python train.py --crop_scale_min=1 --horizontal_flip=true --fusion="prefix" --fusion_encoder_norm_position="pre" --fusion_encoder_mlp_ratio=4 --fusion_encoder_qk_norm=true --fusion_encoder_drop_path=0.05 --beta1=0.9 --max_steps=10800 --lr_schedule="linear" --warmup_steps=540
Rows from block 5 of the image encoder of a small model that answers yes/no questions on an image's attributes, named by matrix and row number. Rows with one number belong to one channel. Each number is 128 + 24 x the weight over its row's rms, rounded and kept within 0 to 255. All counts start at 0. Numbers have three digits each.
After each channel's rows are labels from the 100 images, of 14976, where the channel reaches its highest value: "strongest on" is what is common among them; "lies over" is the class under the peak. Only what is clearly more common there than usual is listed. The data: rendered made-up planets. In brackets: how many of the 100.
# convs1: 3x3 conv, stride 2 (encoder.blocks.5.convs.1.weight, 128x128x3x3, each kernel summed), inputs 0-127
# convs2: expand pointwise conv (encoder.blocks.5.convs.2.weight, 512x128x1x1, transposed), outputs 0-127

convs1.80:111140131151143075128087088112164145099062131119101120112152127128140088131122136149117113140144153110137121144148100117130112105103073099084091108120084131131094142120112103103090118112128128141105106084137148096124122117113130114129074103132109145141125151126104130125105150159082112122090079073147113111153121137119155121138125107144166117071090097119144106122114095107131127109098
convs2.80:150150139121111119104120143133123081116127116130124149115125106111128131093170144150110122121121106126122099135149132116110108143080122125117130128163141163091130085076143115090165103118136125118122112117162131122119092170146117110129155121157135093125153110121152120098123091133116124128087117141120132127188099084126148125125134110134142125074095091124199095121105116129131126138147
strongest on: cracked ice world (97); gibbous (58)
lies over: planet (100)

convs1.41:092124131117155157129095136105122119080153130127157127128178135115149124106121132116104121122103115125111150123133155149145130136135142142162173138139125143111135114101142111185125189139151133101153203141129124162137134145096110153104147141131104121132165120086124141099132116117126122112093185149127128194106145129124114135145129115160132142155189193126116165126151133084129125173133
convs2.41:076116177086137084124184144128149120139095140127167106137159142161124109123129134133112118134060120111106103120085118177093122125122131092173124116117149125131141122117113112146139125132143113098129110116114136111136125142065139113114104088110146120150144119124121119156130165118068131104136142144114157123150096086081145068109181165121111070111155084122103116102129129099100111092111
strongest on: cloud-covered world (75); gibbous (66)
lies over: planet (100)

convs1.112:093102148128111171111135156107110087102188172095150099118114097165122152119078102108177116123096111105154112087109135103099133129125162114159147152125156088092115093087145125125140127121104135119126152132129123132144101136112106166097163141106128105120098089126121130102147114130130105125131154161085098153070122122111107121116114124118093117178156155087128133113115141130099111122121
convs2.112:073125153073149109129154126134144118110110155132151092163181111142099073124067098143134153152115134118147139120109121171115151123142123117141109092159124090104125111121130072122129125173101142122148118148127160124156142130089138129127104137080137123164165132145113143161151179118094106094120148147120143097106118101088128073111149152133113062109193093116116124132123118152098118105145
strongest on: cracked ice world (59); gibbous (58)
lies over: planet (100)

convs1.65:139134157134159121125118126145121094139127130093101138095126066072149125133164130097186124114111178125188147074106148140161143140107123130100121124115098123120119106098110119111115135132105158161146135087132155138090119164098155110123115127084122143112134115131089096142111178132107115179116113139137123127119156123116129132098159111140111184133133126136140151166105093125158117115083
convs2.65:109124140110121082102154108116111117115103102121131134108107078123170104107116137103110091141136106131158117124127097138114182136130138094149107149188134109124133129115118104152124112147134106133131122169169115098139128129124159098125131138116138152152173119124151145134128152133157133118077145123073161136121125107109101137084134150134115121101075095126186129131093116139127134132139
strongest on: cloud-covered world (89); gibbous (61)
lies over: planet (100)

convs1.127:114142134124108114168117141158121159138096120142134146149091128128152139135141181120126151107156153136139114149137154165129140114121115140109138156121122122178098164123113154112144121104104168155173148149132151101110114181146154144147144145120154155118106178159146137153132159111151147114144104094161155103142136111120136176124191136122138191103104105142141169144121151139194135103153
convs2.127:138121097111144100127114139098110149116166069143110107094109087103120111114100131116132131113150148109085149126126116133122125129127103135120118122141138117118151147154122128168118115139108099125080110101146107162136135129139117112155133125125126080113120112088135176145085112140181138169129077122097139142143147111145101138139086099107113164128112150123127171133139095140121148131153
strongest on: polar caps (99); full (61); desert world (43)
lies over: planet (76)

convs1.57:137156123135147135143122144117134104144151136163126148125168064105142112134124114159164111169116144126175130136123113196180117131123145143146128116137109128114126113132115138152129136128141143115140146125099170135121110179098156091084126161141093121153136104106086125128118127158125085148129137136182078134140173107141130140104144106152114188135145137132166186142166103118150128142099
convs2.57:116080156108122085076157159114102115177142110108150117121129183149170121124139122093126106123108103082111103131094158138171118138081076126162123140120127093103154153123113139064099124112143101128092123089137125139132124156124160104147117104121121129132152069130155152101117109143121105134136146150090158115144087115139117118144173142111098138138101126121126093062102169122146118135132
strongest on: desert world (55); full (52); cloud-covered world (45)
lies over: planet (100)

convs1.60:161133146157138131139154129134164154169131147156128150156112157094114101143147138159145076134117127151137075152136116104123121142134132146117114154140129138131147148127142145119137132149131137064154111132112139141137152122155152045040117135139085127119151140160138155154147099135130077132141144144129070109166157140146133142137093140109093061139129123142141119142135137142140134137132
convs2.60:139089096119131171150139137132114138183093116108134135124118129125160133154119093168153103124124123111116127160110212139108117157130127144128164102129117113088164140160154173109096124138155110131152152093145137145099104147131100157135104111113131101143117120126164165130122147139122118120116111141147089094096122141152139139140105109157159131104122181103108106117113114161118157159140
strongest on: cracked ice world (96); full (67)
lies over: planet (62)

convs1.86:107131141141123121154130098122103149126104157151149137154096150104138096103120141141137065105122114120113079148128081138122099111129111123119119147134120117143125147142118149111131088098116131075150122136102141108129110153153108052054117151131089140130075148139153156143139113141134080097146099104149077077141130110129146144124128152107095107098093095114146149115136125137147122102151
convs2.86:137107118125130110110112101118080152097157097131119127115141112090099157127125164114114130090155127136097107139136128119140123148128126167127130125124157119142140116170130145119128141118105102126075092085143098162129100074136102091141182100110119086102112118122135153149112115177132108137104118068107109187150133130176105128147141087097101158124113164096114114158114109136152146167153
strongest on: cracked ice world (84); full (73)
lies over: planet (98)

convs1.51:116124120101108142097162096141131107118105148106131120116085115120119143105130107113117091105084086131131081117121137093093104121145116157118123150141133124113116085084102162121147130115101104063115143143098109142105139083177142110080126105114094120109126119139164145132121092126123093107106136138115087127092115100142104097155080138066121069152134121129124129121113124129110164103131
convs2.51:105135158090155115128145140149146121109132157125171089171178102138124069148107097155146102148127123122144118143080147171106144109133138114131126078145107102097131113128122101112149132152092156119125106143139174140175140145099126138144089116094115119190145142149137139171157168102075089110128125171142146088116128111110147068116150161141158092102184107133110127110135120145114134097131
strongest on: gibbous (51); cracked ice world (46); desert world (41)
lies over: planet (100)

convs1.71:122107142150097096102100128118057141130129110123112169114094105087099118096083120157099096087102083108108128124137099098115149108111120111091105112120096123111114121112098104098114104125107100097104102122113115112086103091105136104125106112123085128133136134095118136102117115126099130156113097120124130081107103119094125111127097100080115095121113075110136100113090110103117109121095
convs2.71:123169131152187118128116139161088147123163125137100140150148067164132137089129107115204127135127143122120088114170061117158145125102147088117130115121091112166105112160143142170109133121108095154128117102109112124122130101138126077151125113116127142099116138134107142122139126124142109140118106101118085165134121119143122162131116163130146129120143143178111116104133134123143125139143
strongest on: half lit (55); cloud-covered world (46)
lies over: planet (71)

convs1.25:064132114094108148126132141151098098090167143140154149114141118122140123134061111126130100138111134067137112112107098157159104098159156173164137128131160090109110110113131140126175120106120107137147163132106127103144122165118148125100147145121134117127112104076136135135127123133165081107145123111132092156103159110104110122105141108167109152151132132089151188139148133108131164109108
convs2.25:114122140069140049098198115129153109116126149094178089161193121155087083127125093138111084150125108107156110114093121182105125126119105119138095098118107103126138137101095106148123130111110098125134108131147161109147129137110139108129094141101128123161146144148132122150152132120113098118140133170112165101108083108104128096144151141121138099164173072113140112109117107128099120125116
strongest on: cloud-covered world (60)
lies over: planet (100)

convs1.110:122137132150112103121107149128144147099123162147132115142115162155112161130105143167167183139134124101166132157133152125106107111107119094108125109114138095120130131123142088092105088098100158155130112121109134097149101098122091172169128146158162120120087149113130152123119124161113187146121082084127182107131095115109118136147114160130143141092094099109142085115145118157131124083144
convs2.110:133134162113139119101117124103085099107112075120152175119128128116134149091132158131113143109136115118107165134138100137125113155138094118152095126165139138122154120136116110148118119083167090090131081132150124100125078070130091118160122169120171058099124127087131126117090121125155134147092084103088094133111113121139161126103124124130115132110119118109129142112115136122097116138162
strongest on: polar caps (100); full (54)
lies over: planet (75)

convs1.40:119115107065101109153100125120140126116109156108124095127122188150154113089113165100139111087139149115138126125080137107102153095106113094099093141121111096147083150096135115083117119113113121146176139129151106119146101153121117157144122107093161114073098151130127093127121143114112134138105112102100167103082094113109114146139162122161144142106131114103116134101130128124153102095167
convs2.40:116120161127156116126116093127148118084136107124144147119121119093116165092141178150092124109072158165103088110174131135085145123189149142163133170153200162164098077135119101177143130108169118086139118137116110104124098111119130139116130135148173120113140147114146115133121131106124124102112120099139104150166074134112132124121154161141104152050128115107115101156099122127100123128160
strongest on: banded gas giant (63); gibbous (54)
lies over: planet (50)

convs1.13:127125118133169119125100105082176133119112105121106116104180129134168080108128161136165111138128183122179093133118123128101132123119126100127113088128096121118102145108117106126097137135161139134134131081131165133122123157107129142131089107126100127123139160104098103123079175150106119159057132111131139139122130130148121136140146109165194160103143146101145115131146094103160109145118
convs2.13:104139177075115096127144128122126069139116091126147123092122151144137153082162165133126121104074113135112109121139117142121129121128128102147120146146166163128119095062116106125164126119188150116126134130127102084135113134090119126123125133153154103118181114106170116105109117106099146129118141118119138141167061096086131093121164137113110109090115090120169122125117134116130107109141
strongest on: gibbous (60); cloud-covered world (58); cracked ice world (35)
lies over: planet (100)

convs1.107:132141181173131126149136126136125151147118182148156134161125131107132114135124137170167107136136125100146081146144100143122096142140133137143142157135135124131148141148139145119148102124129174097151112140099167118142130135151131066068135144144100153145102151150143171167150121166156070149155128113155057111162147132138142151123108158114102098110110112139171135151145129154156137118135
convs2.107:125115100124131118137117125112090153130141096130117130123122148090155139108122125136135130134135159084113136185104155120122120191094103152131104106096135097099179126161164125109090080145125128128138131102163106197138103124108095098117145112112133100141135078116133194119099127142158130121139131140094133107123150120164096122164130084152107141127137168113139116158126082175114137147148
strongest on: cracked ice world (96); full (57)
lies over: planet (99)

convs1.99:110111095109093097143102136128115155090121143150143165141095168150119163086115157132127158099127105106130146164138151125139113092116111105116124112088143097133116149123123107089110087103093127129158126126110125098138107125125116165166127155161145133121086157118132133107114114106119195105138083094139193106116110088102119145138140144116140152097085096128106143093143128133144128073137
convs2.99:134099153105087099108134143115105091139092062101160150114130137135140137086138123095121133104179135104122185133111136173134137117135108129123118135149145112128113137121111127123111129101170092113082104132171121102133106089132121135145120201106131123117074134079106110136132135132162137158112079099110131127119134120128118125119094122143125132143107110080102172113118139082118086157105
strongest on: polar caps (100); desert world (46); kind: lava world (33)
lies over: planet (88)

convs1.15:118116198217154144123145122124117161120126176108147125139135119105105143119119141139124123116160135124128120131194120106141114137140133114148131164122146136128111149137157143115130123116131172100106103141134167117138133108154117107099148104137080180179116146148136173154164161166142121160139133124144096138164126138117180132131122129066159104135122120130143125144067132122142128126118
convs2.15:143141092118153135136136143099090141124155102131110119102100090105115111154080115112149115128140126056125135165143137131111137151065146136090125097114116099139128125152117117132095127135122141156144130082150103163151137138135119089130086141126110148106148074130136153144075120148117122134152099108116137117111158149171099132157108099138165141108139142136134149081160099172069175119135
strongest on: cracked ice world (100); full (67)
lies over: planet (65)

convs1.101:113112120136119085121088128102109136100090150128115144121109133107120100096111130133122084106107116118115128130128085108131117087090090089089092134100077107114111125132105106104093095105100121092121096117117123091112111114129116084114100142126072124133110135114127129110135123118083131115121082097126128076112103108101143128120110122086123105086075073119110111088115118121126099089114
convs2.101:162143148156146120120117100125085115116156118133096154112123091139151154113152130096154116122145124122092124144155115122159120150105135121133131128128121149169120103131160149120135139106116093137073093075132119111113072065143136094136194115126121124095134137108155132112103155133150118137107101091111114150158097140149116163130118105125118144106118164133131118120106115128181132189147
strongest on: ocean world (60); full (52); lava world (38)
lies over: planet (92)

convs1.42:117112155149173160088157167124122122119186163103158123126159104117124172126091117150149164108134110099142135106127133116103124127168174086181153128138174116113117099152163120106139102134147162121102131124108133120165130090131141169160149136126130129138142116093141147106152136152148182193141137133109166159102122146131106122153100130093162136158143128103134123147103123127128126145096
convs2.42:114148121105083110112107100104113118121132117122125092115113115117096125103103094118142139082165157106132162153105111155098132107077100130111095121120118083109113122141141123123106078143117151173117127147124138139159113134088088086159138160065126122099161081136135161113142151116123148149132143135098142138122160121150102115144131104136134136175097145131125147133172105136098137123131
strongest on: polar caps (100); desert world (41)
lies over: planet (70)

convs1.118:117134124133130056142067109117138146091060131137110147129127139125153089126120147140131114126133145112141128146136115129126125100081071106074096123102086130140110148139106098105088121113113129128137126096145139089118127134130130126124083133132112137136124158140116128130111142137082128119101071061143131097139118135106142138127140119141136130047072085125139119118132112129142121099119
convs2.118:173146132110132104114129134130128120124122084135098173108113110119124138104151136128145109100151111128108130117164109137150101156120126139108131135167154171120129097120117141109159110088136116094117101097156113111105069116179135120129126122151152069102125142079148133113095102141157129140079098116118131138164115115155119155134109097120124169104075137111173121132103143125134120166140
strongest on: gibbous (58); desert world (36)
lies over: planet (95)

convs1.124:109135112110145132145134130142122109121139113162136163134152096082150104135117116120151091137112145098159119139119101186203093119136141157148124143131139114110117129132137140138138105127123110118140159136119157113143106191119165078077139165144100124150116107121120122117127124131143081124150125118164079130115193120126118133098146127142104177125125119121140220157150116128139147121120
convs2.124:099156145121115097132192117116133109135139102121136127087118147134129110141149128123091128135122115092124092105131146118120117146113108159158098141119171103105155123144116095132121122124119114159154148100158115142133133138098162055138130104110121124126142091106179139148131098143122111152110123112124200112161114091136108108158124144118127139139121123114146099123073119101108134125124
strongest on: cloud-covered world (99)
lies over: planet (100)

convs1.48:154144133105142125124121143097123126147156145130128096125157129148149114135106163157196155147134140115177097133091128146085156154114144098127145120136115127130157114144143104126094108148159170140171115117124154137132124144116124171157119141111145095098144153131108102128117156151089174190110146140105178113091119150141093158128135151152160158131149140114145099130180110163162092155121
convs2.48:108139174099125083118125117099121085129105129173146133106116126141114150072144147129125167111094149130083137099128104158120100149162101115185086147144157128117155085097141092140142119118151157119127140163125108101135089124098109134133130125165166106107159106119134095088129134114136151161106157115109117143119115076093178101115180137133097099117147103132132164171084136105109109127152
strongest on: glowing rim (76); polar caps (65); gibbous (58)
lies over: planet (48)

convs1.93:113131117121128080140077107093145147095092131154098145130156155130149079104109155156132103136127139102145118163124103135109115083096102098089077093118102112127109148124123089102088104110125126112140120100122135093133120133104127131127093128141099117118110159101109121114098131144094137121098077067143148103127127136114123141138127122155152120063088092095149123107158095124143118092128
convs2.93:140129154103119110109135138111142115105123099096131167114121122108120166098156144145136117088121093121083106135143114154133076175137123138136109139151188171125158092108118117135143125098174113097117076103139118100110062109125102125131140103163193072107127131105168128084112102127131131144077108119113124155194084098111170123111134131146119114078126122114158103122126130121122111161158
strongest on: desert world (56); gibbous (54)
lies over: planet (98)

convs1.83:111100125134092122139133096107117154115089137163126145147086172119106118089168146124094079100111099178102114159153119090074105123115093122098098152123129131126116149108132149112105150104110118078150115171140115132134123111158109089110132125152081127105108140144151134125132100112122130081124118115112120119122090108120153140137119136070090079115123127127128111091125145136129116099189
convs2.83:137116142139155137131119106156089126118181154094133132116142091109106131179116174092119104149114134129124096127153128120133149117164146136123145140149153148131116081149115127141121172135127120093117073149139139145147142094146165159140127124091146129104085128178127115203121120160125133098077066111127095147156152162116131145086136150100143153111153147118106124135127142106121172141155
strongest on: ocean world (66); full (52)
lies over: planet (56)

convs1.97:152139114113133161105162186090123116144159167110105117111106084135141165118121129105177146132113120130188168104119140149120147140151141117130129139118116112143141086135137149115128117154121175111118120162102155142099121143169116152194152154106102111137123107140129115131120142138124187137139163174134196113124136093136107135118151124079134170181144143149114130108127116144139117138133
convs2.97:075114147112160098137160148122109115143139144163139104154173121154131095115104099112118149153106134112121151096104144158130148113120098081155112093133110101104134105121141093095110119154085135091115118149137164113163136129093147139135096119065109119149148144149138128149157186106114121133128132155099135093105137101088130087102123154142119077085160101121118149095132142134110133103120
strongest on: gibbous (70); polar caps (54); cracked ice world (33)
lies over: planet (80)

convs1.105:144136112127124165084157138109102075160166134122099091096130047108142145128118090138163125155092118121162124073089132127148124154150147126133120115167136129132108070110141142107124122142134147120124103136126127164120116115102115105114146110108118083107120089128079088119095122143136120159137152164151101123119135143151091100097110106130104129172172152131146138109121118129133090125109
convs2.105:100080125097161083101082191109105130159153140101089110109113156129155129115150118101145124165126182145129126112125095115141111115101128097118125148142114116127134180123128151148113106114127109036124112117104114131142116133120165132104084131134104134130158092105120132130103102091115091113150132123124109111121114087111109120122130118120072093143095111126121139104130179160156168100130
strongest on: crescent (92); rings (83); desert world (63)
lies over: planet (90)

convs1.91:100132144131106155104143109104122124089109151134141105120102129127095126116130117140070097112101083160095095129137144102061111104139110150127128156144132143124098108083100145148115162107123128069122149141118116145114142069156131103114127089134105124119130128132166143108130097142120112125099158147113107143108068107126120108157078122082122059145149152156137108111117123099115145126138
convs2.91:116124161094155115107150125146140100112099165119173113183200128137090081108111107152122095140104119123155113135085124174094135112128123119127123086109106118110129113127097101123151129160132117107126131143139192111145154138110121121145100127120127111170150138152104123150163166119097110126129130185132127092141116115104160075136158168098160067114176081100132104110137121138109115105130
strongest on: full (51); cracked ice world (50)
lies over: planet (100)

convs1.115:143138096110110158078159151112116064150158137109105100092114067101135150134128072115141127133085102125143129063080141109153115142148144133136123133155142132105123062104127146099133123137122116140108111137115091153123131093117123111127139120113125087101131067129097088119116093113137129153140147159119115127116136129145089078112103118119091123159154146144133135106111127131096100128114
convs2.115:122067154123130099098063182132123132160127130123096127132104140151182148141147119072138138168155188134116133123122119123148141121117143067132129143151098134121138185130133150124114121115113115073093104132128121110147146121123165139121090148106110130123148109134085126118100130085119109091125142113124075116104121098112105135096134128133107105141104124100109131111136187142136160112106
strongest on: crescent (86); rings (79); desert world (47)
lies over: planet (87)

convs1.81:108154113114148148139110151106128111091134117166134159108160083104141124130115117150169121151120144112174147138130125207212094136132132144154145140122133112110155119135141123153121137116134136121146164121122165119133106189123130104112137168131103115140114113120105123116117134147115101138153147117178100158122175138103120136120151142145119183132139155121158204133178124135149120130113
convs2.81:101123148079097082118192143110118091143113111113148132103147157138116115124161169122090109148086117088121102113110136175097114154098107075148106136106133107112163124131110101098112165119144085082116092117150134100152143121097157111162132107117160124147137103146139117134141118126098114126130123159104175116187098082098115106115118138143105102111150089118129104073114154091121108118122
strongest on: cloud-covered world (70); gibbous (51)
lies over: planet (100)

convs1.32:137075128136125111125117152110086131145155149125124171132119113059106130074087120155119080079096120090117136121129094123102127094117147109108117125114109086118113127100102103100147087122095127072131107119094131105109102129112148089087117138117083130120126130087120148115121123129114093154127105123126092106111136095105128126108108109083102092137109082096140123117113113117135122106098
convs2.32:135151132139133112111100153104131163150129132141106130106143099124138138123141117158194125117111127133100075142128107145167108125125108141106124136105123135125116110146151153112132139108099090163143118105101106101094106100111123076131144094132139117120129147141152176099121127151148095138129109105125080143130110117137132138130124124127161122139133155171128087134133129131195124160147
strongest on: cracked ice world (75); crescent (71)
lies over: planet (100)

convs1.78:170122102121121153119155175112159152131143154110104091116086111162103175137134152119178154133151105133167152150167135150121129159136112103125148144140129109168170130121137143111109116156141166100116119140126169157111133120179095184159140160130112113105125159158131137136102134168113173117146162164133180103121142129120099144156142138090162124157138146137114123095119143158150132132111
convs2.78:111102142119107128168129131105124151129129112120128121105108137099152112096087111143118153111133127111118162143119164111114099124150150143152112122111130084168130114173155134138094111114183153118133126112138106147101096115140105115112108128114127114126126134125118132134140138118126173151127125115151126143070137158149121137100126095199125136148159169109153177143113095088129129117078
strongest on: polar caps (99); gibbous (56); desert world (37)
lies over: planet (100)

convs1.1:104154163193151098127117129126153153102094153145130117139137128133110141132126135151130146149157140101159129160176134142134099093125107126112110117114130121133096137121123105123121108102119161118099124120134170096142106104132130126139118141156105166172099147124137182126116149180138130140100074079166130121165151120118177131165120135094162131075091091143171137151114115132130177102118
convs2.1:129112122105110117116135116128100119113113081086154143120125099098115126138130156113111115101115095089094143148130143137128118170122141155168124124154122110141160078115093133146116143095160106110118090067147120138111104087122125100110112126135142076114130115079152143147107115153144138139081067102125130157117132139158149142121120104132136153103125142076145142094089131123139112123142
strongest on: full (76); desert world (63); cracked ice world (33)
lies over: planet (100)